config = dict(
    n_mels=40,
    win_length=512,
    stem='single',
    init='lecun_normal',
    momentum=0.95,
    orthogonalizer='newton_schulz_5',
    max_grad_norm=3.0,
    batch_size=256,
    epochs=35.1,
)
Rows from block 12, named by matrix and row number. Rows with one number belong to one channel. Each number is 128 + 24 x the weight over the matrix's rms, rounded and kept within 0 to 255. All counts start at 0.
# convs1: first pointwise conv (model.blocks.12.convs.1.weight, 192x192x1), inputs 96-191
# convs3: second pointwise conv (model.blocks.12.convs.3.weight, 192x192x1, transposed), outputs 96-191
convs1.30 [ 83 107 146 129 146 125 123  97 138 139 134 136  95 128  69 116 149 111 121 106 150 139 124 177  82 155 155 102 148 124 115  96 146  99 119  94 129  50 113 162 104 128 147 165 164 120 122 154 149  82 126  99 146  89 106 160 104 121 101 168 103  94 134  90 126 122 134 130 132 138 122 114 143 117 103 123 144  96 112 144 133  92 146 147 127 117 120 144 134 117 152 129 108 105 184  96]
convs1.35 [137 178 128 118  86 130 137 177 136 102 115 155  90 141 156 126 141 126 103 146 127 119 138 109 149 157 125 127 132  97 132 136 109 147 125 141 118 140 130 141 119 142 118 101 109 109 167 132 111 122  79 140 144 121 173 114 115 121 151 137 117 138 120 154 171 121 120 154 146  99 170 102 128 156 130 186 139 149 158 160 128 135 113 138  99 105 133 122 107 141  91 121 134 110  94 109]
convs1.38 [110 109 139 124 105 102 135 123 137 188 158 112 114 126 173 146 138 184 156 108 152 135 117 103 134 123 148 131 141 128  86 137 133 115 142 147 143 114 109 100 153 112 102 118 156  98 135 111 119 128 130 153 132 126 152  50 140 138 150  97 118 167 135 184 143 145 161 186 105 159 143 107 121 169 115 143 133 100 121 123 116 139 114 118 107 170 147 139 114 170  98  94 142 109 115 131]
convs1.41 [116 138 162 142 152 139 164 129 143 140  98  99 142 132 143 141 145 155 139  80 134 135 124 114 107 109 139 133 166 120 122 200 164 127 177 149 144 156 113 137  97 145 171 136 161 110 145 114  96 127 110 104 148 157 154 133 135 137 110  87 109 164 108 114  97 164 120 122 126 127 104 115 125  56 126 108 150  86 111  89 129 121 151 131  88 107 126 156 124 134 124 134 110  96 156 139]
convs1.42 [121 129  70 128 155 129 106 129 123 137 126 124 134 127 107 133 110 137 140 121 117 121 123 170 144 133 133 148 197 126 148 146 130 149 112 119  98 109 137 131 160 126 167 153 155 120 114 116 141 151  85  97 140 144  92 148 168 138 130 137 110 133 106 146 115 108 150 123 136 205 160 152 137 129 157  93 116 118 126 131 120 125  97 145 139 124 109 123 144 162 159 168 154 155 107 133]
convs1.43 [ 67 137  71 146 110 117 124 159 161 116 112 138 150  97 146 134 118 137 147 126  96 155 132 191 109 139  86 130  90 190 159 114 126 159 150 100 135 161 131 123 122 143  92 118  99 145 119 119 116 118 130 125 124 143 141 110 133 128 132 180  83 170 146 134 115 137 115  94 199 118 146 115  86  70 128 121 145  93  80 142 115 117 139 118 157 140 167 107 158 118 153 162 150 110 115 146]
convs1.45 [135 109 142 111 112 127 125 143  95 140 103 140 114 133 127 144 184 137 120 145 123 136 102 116 119 115  86 117 124  97  96 124 108 126 134 139 172 117 156 124 156 136 143 163 141 120 156 140 165 124 119 131 107 154 141 119 160 153 120 162 147 128 121  94 112 130 127 139 121 110  81 116 141 165 128 146 117 123 144 129 118 140 134 142 145  91 117 140  72 133 148 133 134 157 141 100]
convs1.46 [ 97 121 116 112 136 152 144 121 120  97 129 112  46 125  85 130  76 128 179 136 158 116  44 118 144 131 142 168 128 124 100  99 154 118 153 111 120 105 154 143 153 162 103 120 146 175  98 119 107 125  97 112  96 115 127 125 125 149 111 101 103 153 150 134 102 131 108 144  92 176 145  87 133 135 116 153 152 133 146 165 147  91 142 159 134 129  96 136 117 127  86 133 138 111 124 144]
convs1.47 [119 129 123 114 129 162 128 101 139 132 165  78 119 145 105 136 155 123 105 121 133 120 138 100 206 116 115 149 111 142  89 175 137 145 145 110 152 116 142 141 123 119 110 132 130 129  96 124  98  99 123 140 132 167 114  81 133 142 133 116 132 133 149 107 126 116 132 155 141 133 148 163 148 143 111 144 113 101 135 102 173  98 154 143 119 105 131  95 150 130 113 133 117 106 145 108]
convs1.49 [136 143 179  89 144 119 122 132  90 162 136 150 124 123 101 121 108 173 125 136 108  97 131 121 117 113 131  90 136 103 135 177 150  55 161 172 111 135 110 103 107 123  86 146 128 133 149 143 149 148 121 189  94 128 155 146 152 143 129 159  96 126 104 126 123 100 121 132 134 116 145 116 166 129 130 108 149  99 131 140 126 131 118 141 155 112 158 145   6 128 102 118 110 123  57 138]
convs1.50 [115 189 149 143 101 124 145 137 117 141  89 131 125 101 116 121 107 147 168 121 129  95 151  77 107 128  79  94 140  66 135  88 112 128 166 153 107 144 112 129 132 132 147 121 136 142 119 118 124 135 106 135 128 144 117 152 162 129 130 158 116 131 131 174 113  80 136 129 159 143 102 158  93 104 116 134 133 108 108 134 132  99 109  95 154 144 143 126 120  68 132 143 118 106 133 139]
convs1.51 [198 126 111 173 129 136 120 130  97 131 122  86 147 104 144 141 105 112 129 154 131  85 130 114 130 163 114 106 142 138 100 120 143 152 153 158 123 117 114 144 123 134 163 109 121 146 138 116 139 112 118 106 136 117 158  97 153 135  86 163 132 187 130  70  72 108 151 138  85  93 144 169 109 110 145  90 110 113 153 126 108 110 124 122 132 124 133 152 139 130  55 118 117  97 161 126]
convs1.52 [102 129 148 143 121 131 109 155 128 141 105 120 145 132 119 140 161 141  95 156 109 161 123 118 124 107  88 145  98 122 144 124 117  90 155 137 124 196 140 133 116 147  58 144 124 130 136 139 195 116 120 117 167 157  86 144 105 114 160 143 136 159 124 113 114 125 165 132 138 122 118 149 128  81 120  98 113 105 143 134 120 141 156 152 158 113 115 106 133  89 144 133 122 130 158 146]
convs1.53 [128 104 123 116 134 119  95 123 149 131 156 117 112 155  58 139 141 112 118 190 132 129 110 154 124 126 100 112 133  99 158 137 116  69 144 153  99 144 129 156 128 145 159 115 165 161 146 121  91 122 103 128 141 154 128 117 129 121 138 172 118 141  84 136 123 150 109 129 128 123 123  82  95  95 110 116  88 106 124 121 108 142 142 112 148 111 145 105 139 139 100 110 121 121 128 157]
convs1.55 [187 126  93 165 104 115 102 145 157 111 146  92 152 128 121 161 122 118 125 117 119 140  91 138 139 142 138 103 105 112 142 153 141 112 122 120 255 114 138 120 117 123 123 115 125  94 115 132 162 151 157 111 144 103 140 112 148 150 126 185  92 136 137 121 148 154 122 120  98  72 122 109 149  95 114 124 116 124 105 105 105 161  72 103 140 125 143 134 126 126 128 124 104  96 137 164]
convs1.56 [134  66  80 146 115 117 142 125 160 140 122 123  88 123 118 154  87 111 171 137 120 144 107  96 134 142 158 146 131  78 107 125  78 137 145 124 105 123 113  88 139 110  83 152 142 127 145 157 140 127 126 138 173  96 135  94 134 142 107 115  91 160 133 136 111 191 108 123 159 142 112 121  87 104 144 106 172 128 136  85 168  97  97 170  74  97 133 134 129 107 133 122 116 109 131 107]
convs1.58 [142 111 129 156 161 142 144  99 114 125  91 186 148 123 155 102 149 158 156 132 128 131 148 166 125 123 146 172  97  75  87 124 148 147 161  98 148 122 103 135 108 149 104 128 155 154 107 145 158 155  88 137 104 148 124 133 145 105 173 167 147 128 136  90 100  83 112 133  98 152 132 144 129 141 128 111 115 150 122 119 113 149 119 155 105  92 128 125 117 140 130 149 108 133 155 134]
convs3.30 [125 143 118  93 134 118 129 115 120 146 118 131 168  99 154 120 143 107 107 147 132 141 119 119 111 131  81 137 174 165 132 117 146 110 163 137 132 105 158 100 130 158 129  83 119 105 154 122 164 105 135 178 127 123 132 128 135 142  93 118 146  84 106 158 140 105 140 132  91 138 151 148 129 115 121 120 100 150 131 167 126 136 141 169 130 157 159 157 133 109 128 128 106 121 136 142]
convs3.35 [140 129 102 124  88 149 110 184 130 102 134 104 145  95 113  76 119 164 117 135 150 180 135  98 101 157 167  74 115  92 124 123 123  80 122 173 153 130 111 134 131 145 149 169 170 120 113 118 137 149 128 113 118 129 103 115 118 162 121 117 101 106  80 135  95  97 111 151 105 127 139 172 128 180 121 139 155 127  84 132 121 130  97 111 151 149 142 142 139 174  80 147 143 110 111 114]
convs3.38 [128 137 141 147 128 111 160 150 107 119 103 129 108 135  77 132 149 130 167 149  74  60 153 129 127 128 135  63 131  83 106 145 107 133 152  76 142  97 122 140 121 149 140 145 108 126 124 166 143 135 131 111 130 123 117  82 147 175 157 148 144 189 106  89 138 102  91 121  92  99 109 125 125 160  96 133 157 145 116 119 126 174 154 162 118 135 136  96 122 143 132 121 102 143 116 138]
convs3.41 [141 152 120 159 154 138 141 119 142 164 141 114 133 151 117 174 104 147 116 158 139  96 115 102  91 111 130 149 150 105  82 145 129 119 115 119 124 147 131 103 151 123 171 114 131 120 138 130 162 133 146 134  95  92 125 120  98  96 127 132 166 145 113 139 111 147 143 124 138 108 150 126 114 122 140 161 150 124 118 125 134  81 146 139 135 129 111 146 107 123 157 120  55 138 137 123]
convs3.42 [123 126 143 152 165 113 162  80 163  72 125 124 108 156 110 113 110 131 142 147  83 129  80  89 118 128 149 127 114 114 146  96 148 122 139 100 123 113  93 153  94 129 137 117 128  97 134 127  96 106 102 122 172 133 133 128 142  97 115 129 123 131 126 193 129 147 138 129  91 111  97 132 110 152 125 158 107 127 106  90 135 146 120 161 117  91  98 132 100 112 102 100 138 145 174 107]
convs3.43 [ 82 108  98  96 139 141 130 150 171 146 124 128  98 164 133 111 158 145 138  93 121 103 124 146 152  94 126 127 162 149 102 137 166 149 125 120 112 154 104 119 164 133 161 122 149 150 128 127 114 152 131 157 157 118 117 151 149 135 147 118 106 151 139 152 113  95 142 100  99 117 137 178 116 181 102 133 127  75 147 190 143 122 139 127 122  85 103 131  64 142 149 116  90  90 140 135]
convs3.45 [122 124  91 112 123 156 128 176 110  96 153 125 120 125 140 155 162 144 116 102 165 169 134 141 141 120  99 152 113 138 112 127 129 118  77 128 136 142 158  87 126 113 120  85 184 132 138 122 118 100 135 168 138 136 122 120  94  83 159 134 131 133 136  68 115 176 113 117 139 177 113 132 132  88 114 155 137 149 126 162 144 126 150 161 103 138 155 105 147 140 121 137  90 151 104 132]
convs3.46 [102 121 160  94 130 116 115  95 123 154 136 141 140 162  70 145 146  96 132 146 163 126 150 110 115 143 117 124 132 109 136 126 119 134 148 118 142 106 142 143 124 146 138 107 130 168 159 136 128 108 143 156 115 155 128 131  94 131 130  53 118 142 111 122 114 168 117 128 157 143 106 120 134 137 154 141 149  81  87 117 152 162 145 136 121 156 135 167 124 150 155 118 141 129 140 153]
convs3.47 [109  98 107 138  79  79 134 142 166  95 105 133 140 117 128 163 135  75 118 119 178 151  93 124 114 126 123 166 126 140 164 108 102  90 123  95 107 124 112 140 136  98 123 133 161 107 131 126  97 134 150  72 144 113 148 129 130 100 126 112 118 164 158 109 133 144 190 144 126  99 132 106 102 116 141 157 153  72  96 182 127 122 107 162  98 147 154 158  81 174 144 158 102 110  94 117]
convs3.49 [ 96 181 153  89 135 161 125 116  73 148 168 119 137 112 130 128 100 125 139  85 180 157 149 116 161 131 132 125 154 127 139 117 145 111 119 120 140 119 160 104 131 108 102 186 113 145 109 140 157 114 140 119 136 112  86 218 128 146 114 120 124  96 142 130 127 121 111 161  96 122 147 113  93 121 142 174  91 129  88 125  97 154 144  92 124 156 141  98  59 126 133 118 127 144  89 162]
convs3.50 [121 119 150 108 127 139 113 136 118  84 148 124 106 132 123 193  92 144 119 111 114 100 109  97 143 140  52 111 169 140 106 113 126 127 160 102  91 115  97  92 160 121 139 132 127 135 152 113 148  82 148 128 171 127 145 163 156 139 104 162  80 130 128 134 127  65 128  82 144 119 119 183 121 111  89 116 141 118 139 136  88 105 156 105 135 117 134 117 125  83 136 121 138 146 157  96]
convs3.51 [166 115 157  96  85  99 151 141 144 152 139 121 141 135 110 120 126 162 168 154 110 111 110 111 134  82 154 134 171 100 133  48 106 147 116 149 140 163 109 144 104 139 143 160 145 130 154 102 122 128 134 123 111 144 133 120 117 132 175 104 122 139 116 121 128 126 130 139 137 132  99  84 140 121 138 142 127 107 115 119 110 124 106  98 121 141 148 128 152 110  91 116 143 138 103 115]
convs3.52 [103 134 134 135 149 170 145 107 190 140 132 125 135 117 131 127 132 105 147 170 156  98 103 116 115 111  98 139 111 116 104 157 127 107 139  96 118 147 127 123 120 147 150 134  98 162 142 205  96 133  97 154 104 107 107 133 155  98 102 123 132 111 114 138 134 161 122 175 119 129 116 109 122 123 155 146 116 125 149 105 156 109 136 115 123 140 139  70 138 110 123 153  98 111 141 148]
convs3.53 [134  76 111 140 123 117 163 137 191 171 140 129  97 205 110 119 133 172 144 114 136 122 117 115 131  87 123 155 138  97 110 166 152 129  91 138 165  91 121 109 150 144 142 131 161 124 109 101 111 125 159 149 132 119 157 122 144 149 102 121 126 114 113 147 119  95 149  99 125 113 179 139 124 180 115 138 102  85 141 126 117 138 143 114 131 117 135 125 126 152 128 107 158 160 118 150]
convs3.55 [152 137 135 108 150 159  71 104 174  93 112 113 132 156 127 146 162 144 120 105 138 112 169 151 155  86 124 144 117 154 111 105 127 137 101 136  87 124 176 160 166 119 133 104  89 115 133 112 146 143 103 131 117 143  97 171 117 160  87  85 158 128 125 125  93 112 160  83 131 106 133 162 106 121 158  80 135 124 115 140  78 149 135 126 136 130 140 125 165 124 122 107 142  61 114 139]
convs3.56 [122 136 147 103 113 121  86 124 143 140 107 123  81 107 170 165 137 129 166 121 104  89 149  58 149 114 117 109 133 134 126 121  97 121 152  70 110 136 108 129 118 167 110 119 108 101 104 152 141  89 141 153 157 110 154  92 133 126  76 153 163 122 171 103 103  71 104 143 103 124 142  91 143 145 107 109  90 121  95 123 115 141 139 135 110 122 128 152 155  88 125 107 101 126 169 124]
convs3.58 [141 112 119 101 116  94 127 112 164 213 176 136 153 116 106 101 120 149 129 123 127 135 125 139 109 103 116 170 129 106 142 164 170 155 112 110 135 142 104 160 123 173 105 136  82 117 115  95 106 117  97 130 105 133 135 157 100 111 163 150 113 110 139 164 106 124 129 120 138  88 115 143 143 144  94  93 174 179 132 103 153 135 101 133 116 145 100 138 138 133 126 169 100 114 106 141]